config = dict(
    arch='efficientnet_v2',
    model='multi-label image tagger',
    dataset='seven-segment displays showing three digits',
    train_examples=195000,
    image_size=32,
    crop_scale_min=1,
    horizontal_flip=False,
    translate=0.12,
    color_jitter=0.2,
    norm='batchnorm',
    activation='silu',
    channel_attention='eca',
    padding_mode='replicate',
    depths=[3, 4, 5, 3],
    kernel_size=3,
    stem='single',
    expansion=4,
    widths=[16, 32, 64, 128],
    num_labels=18,
    init='small_normal',
    residual_init='none',
    optimizer='adamw',
    lr=0.0017,
    beta1=0.9,
    beta2=0.999,
    eps=1e-08,
    grad_clip=1.0,
    steps=9300,
    batch_size=128,
    epochs=6.1,
    lr_schedule='cosine_restarts',
    final_lr_fraction=0,
    warmup_steps=460,
    weight_decay=0.2,
)
Rows from block 2, named by matrix and row number. Rows with one number belong to one channel. Each number is 500 + 50 x the weight over its row's rms, rounded and kept within 0 to 999. All counts start at 0. Numbers have three digits each. After the name is the row's rms in percent of the matrix's.
# convs0: expand 3x3 conv (model.blocks.2.convs.0.weight, 64x16x3x3), inputs 0-15, a 3x3 kernel for each
# convs1: project pointwise conv (model.blocks.2.convs.1.weight, 16x64x1x1, transposed), outputs 0-15
convs0.0 097:461510525458502550480466458600575553517559475486544525440418550467377549525466567531470449523520447555535559486458497524479569540534526562585571433378426426381364522540464526609534514525521604597536528587513510538549483532483475527464496544476503486515534472524496469486428470563423429517450462427447472518474473534508497545477499425481568480469541607533577561557578541527497489544486458483481493487490493446441421457512456510557570
convs0.1 096:497529430531517397519492453556535461455523495480569547549546463536550431537467463463447486567507567536541614490456450350390480338409490399552548529598492640524408467467520535512504542477440603553466522489439485482469525456500431529595485505476507513525414494489455491432481505509493519563543473526460495527541507450573511465492511531504552493526523514497442458465473531464529546566492468505437519493517554544492460566417517538404579
convs0.2 094:504471473491527447433416415526470445476454466474448522511566521507549558527520525435427411462462450519534558591565534554503511486448515391436513443540512579608532505478482529490550587616594539486529542547478556575570529534463516543532540568568523522578454474507448423412524493468534565508542527545462509545424483532484488483562532542541578539555545561499441467436459420404449456517566488553502491531532523493497438586603507580567560
convs0.3 088:477469458461503492446395432485477463484395494532497502470549581476597611433472510520486531515452508560576535516606595502544591444456502473493524404510511535490499566529532590519603542560606504417469526466475553562544537569505467569557490536554528522575439530486394407484441484456478528517519533536460491494478575543469512512494526511485548609515558638506460486546461480522513492515545521549486515570559532501525406582567446532561520
convs0.4 102:535505476570565505436392536512424397507519553446391491487520510491375439593605509536541546467459578476509484522524550538497450601595507582471447552561545379369564455445481533533407534501560489484540552464568445354509494503509550595529456424518526489543529537492533522547561558464525553489466476543514538509472445470544554476445466487491505446547481445520535546561492533505539532395450476465492461511489483503528489445498511467455494
convs0.5 098:411396459494396475536555538443438503476486453521573546536492519506552577504440512523498458534521414456543452549533508453432523542440427455549569538488552512513518419416454424341472559545573502538550497517513498506546431424423516408451544532505498501546475473476590443505433436516529457449604524411549496492505539570468413513505457432494402437538515511487466458508505497550557553486503478468415461460502415504490455572544483426580516
convs0.6 101:381416559448463526410360472469478555507443477490503524480503488480528553545487495481438511514490461490591602524599487522504537570525541480547545525525555619530490522493439508519562486541524480453524509517528516583648534580503495545550483546457494578519397463533462444430528459446551559482557573510452493480431504497471416457485506544412502549505478494518432507475491534428485540524521498607458522592621581520501416554568445494538490
convs0.7 095:503475410536509479513391479600481386584562468525470485390547562431487524498552528546472588442354606455458538496567561468560513498563521528427419519492458517440490551476444594470447551469498598446392569447405535474451509425464546451488479482511527519419528529448520484443421536482436536551435453527433568551423539532483521478490418489515428516487482530509490535541452508501493506483474498465474476466443501470504566509498532456457585
convs0.8 098:362535562489537498486453429479572566514525521514453493475505568443486568485540550565525506547498502540510473493482488449473539496513541544511572466492519418530475411498631365532636466507458559558511535478458465499479521496531370465538406447533522488489514436454450452480408480457475543482520491424550508485584511504531521521379487537361522577473509521571521523595510470546480479466500572406547544419504497508521461552587471550503449
convs0.9 109:445485527495446551509435415442533573494484579543516491541524540541533496552537492482493463510502473509488503542460546557487521560543474510519498485467430482383407441448426476479454466482515453468501466479515495492538491527482489541499457468444504457527448479494493478471546584621535503542526489489421418442425475417425478489445495468460502536482468513455428486435429447374398430593592565628570641622583591515518495552531528535525527
convs0.10 110:477572530518521505493519487429537539449524497492442458552399440487420444409504509574511409629456397529471543534483550495539552449538519479520494493585525543589514445543470453524439484456413446575510494603494499527462498624464565590439522471477471547561479604521455527519554526504593499478573498477543443508516462524491504489525482447589443446511445486464518453519541459533517500497460489490435489493429484541429481531371431586363480
convs0.11 098:501528519499506579559511561450482505492535659507538636567546412559441353570439374520526499516493508465462528480541499501551462519566531563555515563532531504500455510544520487541502507516532458513497468594541498553484484566528520544532525573545487481531516604570515603483439487462462409384501475488524486505513514481512491467559601493475519473476491526495479546508592570535560542529575526523482451444500454529445504505363492412405541
convs0.12 099:464467494508546463512480465480487457499522495499486530487522494480449435482508485557460455501457527493468514574554580435426457430510501443506469554596380524506460465414413458478536538557534564512474536526485550466457474408422506545559484564519511560563495541488465488455450481585522526479504506544533541528440390412401435430443413430481501547531545534518498511571571583594585612448435472489472500545528581476410403539427482521509627
convs0.13 092:487521493407523506449496513571575453522595460472545575445447541462338558531394525509474516553491447508558489465496513549524631545508548566442426510428488524479505545453393580572440471547534570535457578530490481479547564518502616546465468556510525551450489536555484474553548482547525411496518498478386466563421442545548436465509451481568506460483555481526507484522571536534518493575535508566491539486522604388510546471481488485501466
convs0.14 092:560456505528367515502449519475485569530484592551522569542546506491517444529508445549561511490477484495478478455557534530590485587574488534572574589539455440445457526519505543440449535512547449524554498544578411470513481552557567502500516484457421460488531658593465527483573532585541374420454454493494507494433505464436480480490517529513410463542458518492477504473516543464496506554549542568507460537503459564537424449367381531503524
convs0.15 103:477458519387477547423567486441463530463492492470503477442456567452559541494568500501567419534488467493495448512473508542414448510420541497390515433522582453577496517497493496402447457505561518519507490548505458523515568482403534371469508475555511486558505439509461490570566381433448400535520553444439466508458548517470483440553515481481389445438426467502524492487501462488513482516499506528438464474389491437570412546561463623525414
convs0.16 098:513338471554436523459525467572484526534434491505485488565558533448555474457517528501465514476526567503491430461530506557513451575519507466515468518533491572519486556422438589366461523485517489523527458493564426503490562476501554422479565482402570477453545578471546568583516374489561452559510492524501538506500595549492544538477444511488358485558427419548538495514588548457524483538462515523420489565492529487461506439487486410444392
convs0.17 108:503500559480542498485422453526480466571525533558522610480594568431489526486438332477507459429520596552571614473543564495447498484491480494491468591538385542496519550498530546470642506450463528432454585529474585508540547507518464498510453460456506494501512408366590512429486530484484563479439499530482545555440469481557541503464472524406544620470478518511503515493472539545543561464484499536527531454463483540523521488485547445506588
convs0.18 101:567542477527466410430487519487566495532494412483468459519472560429450535497497483567505456528437450508514543428473557511630544542531494552540550609567513509460416504600482576565382499445529473525523508484517484462471494555445590600430452425461415535553453594603534464482607530481623502410499456421520473541480486541483501468516479475569442433507470568519520504473511554508521470496496507520522445503499494561450409491425392504507505
convs0.19 100:488487542542605572514456448477530512533484403568468431466436456510426498460488565558546500498514504456384398584520456552518533481544574441417460529540566542536498428471529533523503558493389466484535483541505541503463493504517475597558543552419490481505469474561565619580453481493504611610525508480459489474497486531444505516440457486482498479548436427533557568537544520531491535492447467488497483498543506625544511519594502405396397
convs0.20 099:554485438518475451543488585600497419576443445516503540539545502543502539473430523462478508444447449529494458550485466520494451404408415418450589371512619417575562477505555482527489556561444514537450523515430511526441459490535436462501447510532416477482474473514444514534642516473548504460506481489453505588434508584477492576489530557459530486556567508499442427493456490452497473593578519579528451495448425600558496510485484525462460
convs0.21 097:510496478483485466458523566580411453613492354487523465504595499413523574457443544504490582507424489533520482532507458471543514494493518484541569540587584423457459530467514581486395525509465523463454506505500463452462484500597485450513492502511450461436475509579512524609583589560520545557459448506536624499470596555499478482500503540536480406528549427497511544539535578527505485540492516547501518493470542565561505491438373500466375
convs0.22 086:439539463547426396510472489426463525525423390438496532515502479479604583494432489600414523518536498487583632565583510430541573569483436492641572549446470634466409494521441490515543517528495495508534516452492552571567490515523450411502528577441500554514482503522528438443454555539548466415566490475479510467485551513486475510480452440444495499499559525488501491439490507411434510516467525515474552553594519533454517540442482484518548
convs0.23 097:429468486446450379414443353426510503466544502530619524457489525520574582554550633549526473451417393423424416509500518490491515457499501522498559507474538512505522500510494483454498472516480456503565448473507419458445513517473564503506633606592476425500443478508415466481475479495478497529523545542480451496477461488402392439456462462529460503529535493519498522542569543563546561480532492463445456431441472481548446490476455580524546
convs0.24 107:580503445552458517568547537498507493419551513486544462547466528500476501417527545508500512606534414604572468415486528441550509339482512440544545370605650432505528431460439499520498465508551475472516435479543367445504507539553502443578500450500503481475495479493471464547540487477441516528437530487539490474567485425578470517548571487617439446574487455509482470522532474461531467509481483476478503451493499466525521453451486516421393
convs0.25 097:536408413515483565493499603533557539469435508472403448549490506531537480527487514444563570496499497487538488508484489503510467570538518553496509465436497508488493597527523527422405475407541519431542526429492471426425514475476531439429484434504549459474589532562529533645529527476502507482436511486532501511538561538566578494566503439529431421420391442504560574472521575527535529499490512478452387461443449384514544416514420461557426
convs0.26 099:467568505480511488495458512501515468485498412490503432541533572483521609475493581582422442545485463516520498477519574456494564462421493384351580399432563405517443358502584380499592503505513559570475550543390457458445530438585444382528492422517504483546521426489496442471492502433470486465558485472516511561501513568493514515469518518459504547490501585537510431551498470478503517523527540465507494502462428470516449499530468557504482
convs0.27 106:456396373443380444498536582452483504423381438487518520519569491546608585458445421488503516530511443544528521456536531497507587501446486492488485503459519599572552497491415438396347487479484466489479456448474516510512431459482462423412522487538496514547445503519528526487430467464475482544525512567484487482518585561489501486554546483483451372467423465448421475488458454542546507502569555505471482523470499484427457580510505521554564
convs0.28 108:291397511445492512454468499467432536578511593535507508482522497447518478444509512488563597476511501496463452538480454505521501496485495447422505406452523444532561444424558423483569532541490527475528487474491496522518491383590409446552472499490577445461571471467470454505331387470415545554490482532546563447560521474482504528401515546391480523513512502531526526523524494463465452497412484478471504533524470504532509535596524529524505
convs0.29 103:510434494543522489454522496571441540492501461483529583608650534425440542475384416550519455423601555565520535484593524482405494559483480520471605575400448445532586505499541482475480442447451493447543489529586549526572392441537505530447480501493445472504478407494534494526531485475581461468445498512621562448470487486533520537473480458525598499450448460527546512457489553529491481495553551487492458408467450523445458456543502455512479
convs0.30 105:591594511462469478386352505542516505466490591451423443493435440561548469523533539471496552499528549485441461499437433496531517438498504612538448457435515493490571553654541496565452466412426560471496547479511486424501513627544496529481484457477508502497514530468490521539554613450418533519407496532448430445513531478523573537505536552555554486429399412473496518493464476509481479487561471513533498480438482436512528432491571551513470
convs0.31 110:483527406498514427521441518561482431487601536475493642438541575503380482513535439587402443496483586548498463517555615529503495502568509476539558521534383490455565534504455456509490490506473614505398535560489475506527482395437433508498554533485463528479541576455468511498423487540472515535558421497477613616509455488530524450464406490510458484547516466532496503512497506490500464528514506447462521428446518479525513451378515588521537
convs0.32 098:538475497538551516509519516445483491466445453515516484509490470469486504439414449514481471459465438532604568601604566501514592460426478459493518506479552541535512494477437461511543515576624488463479467447403476490467530504505451536454456556467542586553524591600428387470535448507532487435580588493533498478459471527436416461501493459432478503463547546535526530540552537531520522474467446540564549597633622470438441491474407488578519
convs0.33 106:539547582561576569563548586500476539536516548563517542495515516373430476424510551484553510520532505436458442493473484476500504578558438482465448437412489353378530472461448447454453411439463517490512509516513423463460546540531556577466501531490553519497567533494532519477515496469487441453558535554568570504561585526548571556561583521552582567546584525525525482572497448580486458480481520415440454438447461459469520427451504458480532
convs0.34 102:529487527523427483504457430423468507561412492569409447503434482494547441476531513516524557479602642386382521611549526543573422526589452480441501511499561537619564460487559469409513519429431451458536483471640495443539510524509464522598526506483546514531489477519505598532516472512539485448534565425554499481518526454475539480487517488518506532503409435507505517486510561521512588400473521473503486496500415538541483539532450476473437
convs0.35 102:417431465484498493464533458475518526510608538516573460612500472550427440490445509522589534532541483487537522496434442550424468563519527639526482629498452563485482500445510528454519507547544460577502498586447475465430532481505592435419543505433569521401601614453541501438509479558463429499518500524524469467526458468514418498490457508471393437501459477500563486500577510444459471526509562478433514466538526442510562447439563548542596
convs0.36 109:333372540508492528453523496524478519490499537435445455491490495477506469443516512459531564485510480499503442556511488539526518504521473491469444434439596437516605538344479549452479544564487545525500472457480418458500567386541535468497510512434613467451574527465406470549349417558475481521483456480483482437515486457457442488455441527467431498557503471479478472519570506503497505459421508501529516548571507338509570465512513526482455
convs0.37 100:469522582560475528532465387483500626586556600570543501560609488564528468552560521564500529576457516510470503422439489472468506570547515576595506515533491461489474520525532516519503497502481454500485493493539435457539551518572535454511523431460417444432449563481437524491480523564480451440505523478395436368375472387385454445493550547491452488516430420490461486496511508463474481578558535577502535539533477536534527521419475515492464
convs0.38 096:525514508499504563383436542466404534460469541423492551521450435516411438544497461450559500475512468407478529593518454567504433526585487587528511553547563480566559498450461529456444561516512473503548490453505442374454496520450569558488531534572583542566551503501510463466602535492560599474484630521527522548510429507511440404484436442580453452577494555471483501495536561546556578465502447496478424477491467473520549429549531469549544
convs0.39 103:592592499617556524493518553433498538464493512477560579472505460449525519477462483522493455534457424530522499490515533518635542478537476441476562474517570524540568433529501537657512447501468482488529486465495484505495455497449531615480483582528493539560425570602465536560523482464611544454499456488558486518495485537524456510509540494564583500563554534538530550507527548505502540420474459458578468406477473526436399575384366513452481
convs0.40 094:507565554515484493480517529469506501507445513570534580503505479544543430481510449517576565446475593436418472498486496561599505512551499465545607539565555560550450424510568515461461528404381408480513463505610511557560388477518457477538569521520457467557486532567526604530475530514527452450498474476603537484565582517475537483434486523501521545555471454513509526505529575500537572422539539528516489432433423643552469521445425481436501
convs0.41 100:517545570480432513563517460492513488520501533530480495454480586444437472466486458565458438469455590489525490498613650538519459514483522482570553510567466565542464597591519547381475528503477550484451536540507526501517585528462486469544577474450468486495554592438565560475602590580428398466555511523429517548493520445489537524527501449512416555525450436516478483540510485509574551599554545486417512465465495556533507399401546493503548
convs0.42 093:483496516516490483472494480503481509452452432465469388472519522469538518439487472520538541454467472497468436506537487530612528519564543436387472457458590467476590479422525471415536472500522466469481435435486463481507509539542447465510427519448459441439529545525435461495528571555510552567523578567474490522497541527426448520477541634452480565531547564526504475558549531527503520497506537548557541633682635494600513476480479560591531
convs0.43 102:506506449553518456520427478577442498618549363540509474470510423434518606497514514537437602497379538468418552558546506446577604455541520516464474495440447497494480529489449582509418550529454593460437626481333537479425486514529536476468500461481504546475530512533486507500439551529449539597442450547460559483424577619520525491496470522531443490512491512522465516563472524566487519484451484487497492500546515517531543479513520499422527
convs0.44 097:523581515505534571521569605447499516452511556639607538528546476543528501478460402466550468513540480519496461527509506528480522538513443510502484477443447316344529410452519421488517419427580367408439452461418444452465533536545547578463511478492492490503469490475501496460533529560484510567465435491525484492514489479424454446513470494458509523450465577538575535527527505584539475471489484508546534520515507450454545513549560515543588
convs0.45 099:584597504561593514468440432536496473499549582473475532536492472551398372530487443461486500480525589508494590522498520530467414522550506599561464576548424497479532480479499550648617513524480500475478557505517541467516503549487487630532488553460533557483550502443540497454585616508521607488462546528502479503475413416525512520445473487518596558522594493500494525528485511495483535445501460483541494475509482493534562402518591472440567
convs0.46 101:507417399419415477496490506532545424501536490461451508495519615470460493490519510561415463499465532496499451448596587530530468497489489547468402506470410549477471556569421532416413465457529633537428484515491454462499628525377560454409538496446520562468520546443462487501542430507459366518555472477447523604527501524523490452514448459504398505554500506528489453552559518481545556537518508496458490515523537447422489448449525550476478
convs0.47 106:505469487354436524587512525472457450491506577604516498498538529445486445432509463517485508498582556466489475566658571542478460455484467519556493471463478497475545570549513423398538519489562504503486533515492504491471594575542473465570493453536497577578551494483532481459595492415371399494545534541511528562526546443469523470565528501371458541408433479524504523561549533507535513565539502506447509522509511517449385515559508556580496
convs0.48 105:422467500430444549517497501455563520413536542478466511470398470466365448450503483510480450579593546556529562484526491510541477508564519525509497407369383453496492485541508431511546477502528551537564479469507435468485510508460491534536442486523497542519522448470448398387455416434429409453443541507443375470505358423494471475513503440479516521508515576483495486453502496484489499517510485468482495495526484470459471488542585595584622
convs0.49 099:534447451471413510467446546592450403509466435419413474467472486497429584531481487406508607392501562479549668584488479523512448431454441547510558479570566469586459461486500523489475558468454520473384492416394496406470541471483484521500466450530617508455558470510459459435583447464503458509443499507488510532510508501548539446470495498496502477540532531461487536451431524452498557538497416573514455514429498461520530471477483489442576
convs0.50 094:384429529450516521456407456509474487495536553473480501469488469462425414543611570554542583529506464469448419499500460563566545570617575418441410471539570486391450483414429450471497453467510497552514420496528431468501448442435493509441525508473490466464500583573483525565385407469462462504565544565499482506568552568532563546436489536433456461503519521517478530582589530504523535510483469448426457462494457483527500445510503485463444
convs0.51 089:515545550515566519521475502470451527498479462436469466496509480441447454520493500478486468544559489542562581644515545567445562567502590426495524481487454550551481380437443520552583576593616530534459517566524516549547475459459501472516551480525568556581504490555475433480531488507522518492538546542517549508439460496461474480454449460459481459491476496476465443412429388327371373501467506514469524543530572482480484495553469545498551
convs0.52 108:466508595499485485523493525534522557492539599403480484458431470483436477508560527485518514531456442525464413489467517539517542531575579526541499447573541406548566470471492429447418462422382549519518492568500482478454519524478503455437506410458527435455536560534489597585452530569464531554464445504455422456479462448458508503464473485463359439543399470524503497556526470463495493468492507446454477458428461403553584418457465449394402
convs0.53 100:403410466374464477459497520537469498529556546443423458498439457495443435502527491521613521476542534425406408484391502539456476585538572538516567498513469425507505593553569471474441438407386555507496485485493509446458513409454480363402517485468558451485541494499556610599496563520511553527553447433563513497556461446473485469475457484510412449551510515471510479497545526495497516526460512518470465503436460437495504502479501529443429
convs0.54 100:553450447505416373535460416531508534481380403484516479483561528529697622521559538491466475515472557524495502480535569511588546478557551461505586432459475510521497571548514556532424520445362466470522422395480488449530472422486483468482546521516519530547470453498487525529489409460468465481487470513478521498472542551463551532507489473616546516501439406523540517462441453504507466504495542522527488491436493466416395521480467521467452
convs0.55 104:461483530438498540529583504494502541417522578451498555494524521491397434492416445566509403536636430571517428515523476550419472555437520481539591469471494461551555433478516390438479398491507454513571421593642524566570459531534496539487502551487442510563474441517460489513514463527584357449549487469509458484468358424491436482475482488508516450532518468507517507476500487531545493513518515492456451475457465523495437493517463550522420
convs0.56 099:478475496422455483440486491409482499499563539561588571455451482486511528541536546518526494557498499546544536531512532502528549536540520486503488473499479468496496497511482548506521565571552464495527464509521419463474440464465540516547558585570570512516489509538420472518490501469495538501523570554553507495524519496454469470492499441436373398431404417500500492406362384355329344465512480412460489436453433503509495491471456519511483
convs0.57 104:435469522479432529481474491427483547484420611541434488467485467457533378443531460510595569437624558449507502508530516549583445502543453477453470483429529528495589438483511453460586523471539455451568406458612414439527450548525421582591469540505500505500490493540421479532435407455514444438501502514600485487589502433473468471495537505448557540511511527474498530479508588494484573388479523460520503526534460513490459514488436529608477
convs0.58 103:554500493552435506494500475521598523569404438552493544491463537498685603452396443519513497417430522503658610479527549441597547470414407488568523533514520574493475533512466584469516463465473539468463518393453553561577566530474466399553453553497517537492507529472528432456463516503508460440472538452470476510547611537512509512529453451492490571489552517529490465493483481519514522474498505530489520519508476492544560544437469408523545
convs0.59 084:496443432493479472429439473601517499469462482517512576514545473554579479535556454478512582483500483483495509531506492589561484571516451461487462499534488560526419528428402580493458513417512459505513484561549497503530492429452557495389570495472516621522476618578556636582485454490538462463513376490501559559551608564545575509477429471569480451490436406511543548436515573429518526494440463520490453490434471508453516510478474491438459
convs0.60 097:518470456522485502482510550495488491462483529479480496451519496515535496487503504468556559514595520475456405488514491498554533570532537520571562576548481605543512520576519541546477491456542519512505516549540590644565434501482497552492478452462516497558510462572584571593415481473483511544431449496492486531516519574505547526455467456518516487506503514488556540525568600572618579420376333432407399577473530430450487467458479445434504
convs0.61 100:428446534456495534490561534424441498460478474483521535488491500513537520487468475518489405504422413504536547537554540501542528454459486481523536455568509484517485377346347397385450474600646486528485515487440558487460470443454516452521505547555534551565536565489482465433487485531524559520525510480572554548506539510471458473471403360442413458455528575530503487516497507525527517424432451494466454466518469483472427552527467477536561
convs0.62 104:497438497506355536571452603423459506418405591528463585530519473555542356410499358500550508515550503436452483555555565540551510539522450423455478494501495586527557448479481484446452538424508398480510482537531493510527464464486503503512532489526517477562478486537537573481447419522503406500515439561577551508559577509453540463559545455493494486453355456508501521528507501517573545417496479467516486508472466554538493576529511475438532
convs0.63 097:428456538468478484445517396500512484509480462529510470411499535467561554453494476503491506433401453481497474498486485595590585485487500475546467527508480492400487429309421515415534418429485527532531511479453573567484483457468524466501538497532575538487607570475560491488440466520533529490443479490540541517516555566476487516398392523453430592461545578550547486529494487515509473415384446462517561405470491447521523432490469429542523
convs1.0 099:568542520427476564479545497542565483426483499407
convs1.1 050:410519424506517537545461504480405596511477531487
convs1.2 076:365577482460500487506526500506451527562448533453
convs1.3 077:449615507521489520513470428472480494603453524451
convs1.4 106:540476556499532517505435510548515560593540555401
convs1.5 113:555531452451554426575490597499504508561539470461
convs1.6 112:411609490476572542473482473469470484475443557539
convs1.7 072:443463580514535504498415462465525619528468522519
convs1.8 094:480534422504460543424533412472506436504451422469
convs1.9 097:551567525446561459409541492522475474424461568493
convs1.10 122:452492559535456455524420454454536553513451519604
convs1.11 095:534540466511452568492518574536537433438494486609
convs1.12 065:518571449439575494562402476474482458555549493518
convs1.13 077:548543484436449562503485444480610500423484525549
convs1.14 073:565522480508491552386547532425582475467528529487
convs1.15 122:500601477533575508572467573552529488546518556459
convs1.16 103:478484503518460504371514427465484438450437504442
convs1.17 137:458508491569509398528477485389479501537482550566
convs1.18 096:472469567551395525426554403508499472486475504512
convs1.19 097:506508565508466563433467432576484467537450521406
convs1.20 080:471451492514394496545585494540503590569491510464
convs1.21 082:628464480465417573500501483529572511500510497458
convs1.22 071:540568549531500463480487554492474558504448637496
convs1.23 104:484596534511491483493494545441534430584563421491
convs1.24 095:590478501604431419536483531535480522565516483500
convs1.25 074:394523453544578539425436503498493556463507496453
convs1.26 076:465486440487414490522558491555453428598466472464
convs1.27 101:546509412491557476479526577539459418506548490417
convs1.28 101:483451492498413577479494435470531492500409426559
convs1.29 102:515436591547520437559417542514481571549512505476
convs1.30 116:505566446499563483550433536498469507617524539443
convs1.31 112:451494553483553521488375523417523570512460523521
convs1.32 081:487549429545516466504437422406471469519488589500
convs1.33 134:548563542496526411432518506476573401520538529500
convs1.34 121:522495498341512552509488471490588530473509477488
convs1.35 097:448526397524470525515547451417544463451433524464
convs1.36 094:467485468545428520483451383429529481508446510566
convs1.37 083:562551488553546458397517558457482418466547485514
convs1.38 095:470540453479492549523481523492460509604570480386
convs1.39 120:441532487586429466444499429431476464510474440551
convs1.40 085:490531474429458596494554529454583487485476430559
convs1.41 108:500520514542473462513513481383537448458437558589
convs1.42 070:508516481440513531483495420514548486580493630542
convs1.43 107:472456556468516536490378482512564589524480549472
convs1.44 093:536541499524520440406500495466568397447558530482
convs1.45 111:527549447482581422534532543500435502530564577458
convs1.46 099:410437561474444474437463414495525519473483506571
convs1.47 115:479437490484425537454521417464575479458417450519
convs1.48 112:550466516487441613467497477598563504512451473465
convs1.49 067:514477491557409569597490517530458597494531491491
convs1.50 075:412474593521529407437510471480510509555466456538
convs1.51 056:442537445505540501496518520562493540487360562472
convs1.52 115:453521516570496443513471469408403525546442550523
convs1.53 099:340492453519504473508480468478481537577501463498
convs1.54 141:497538411498482524430570529535488420434538432468
convs1.55 145:516459585439544511517429485532556593526468567477
convs1.56 108:522531500583521504519502580507528486490403382487
convs1.57 107:538481525412483561490403450440576525480460485537
convs1.58 102:483524557580483480522401509468524544596434531522
convs1.59 060:437506499469498491411547473417505569419459452456
convs1.60 125:493496491390501465442573475549404529463496547531
convs1.61 115:508549399523518422560521562418454448520518507497
convs1.62 118:577489448434511581431512497509566468449529477424
convs1.63 104:512494481525435452505550525405517468532471518628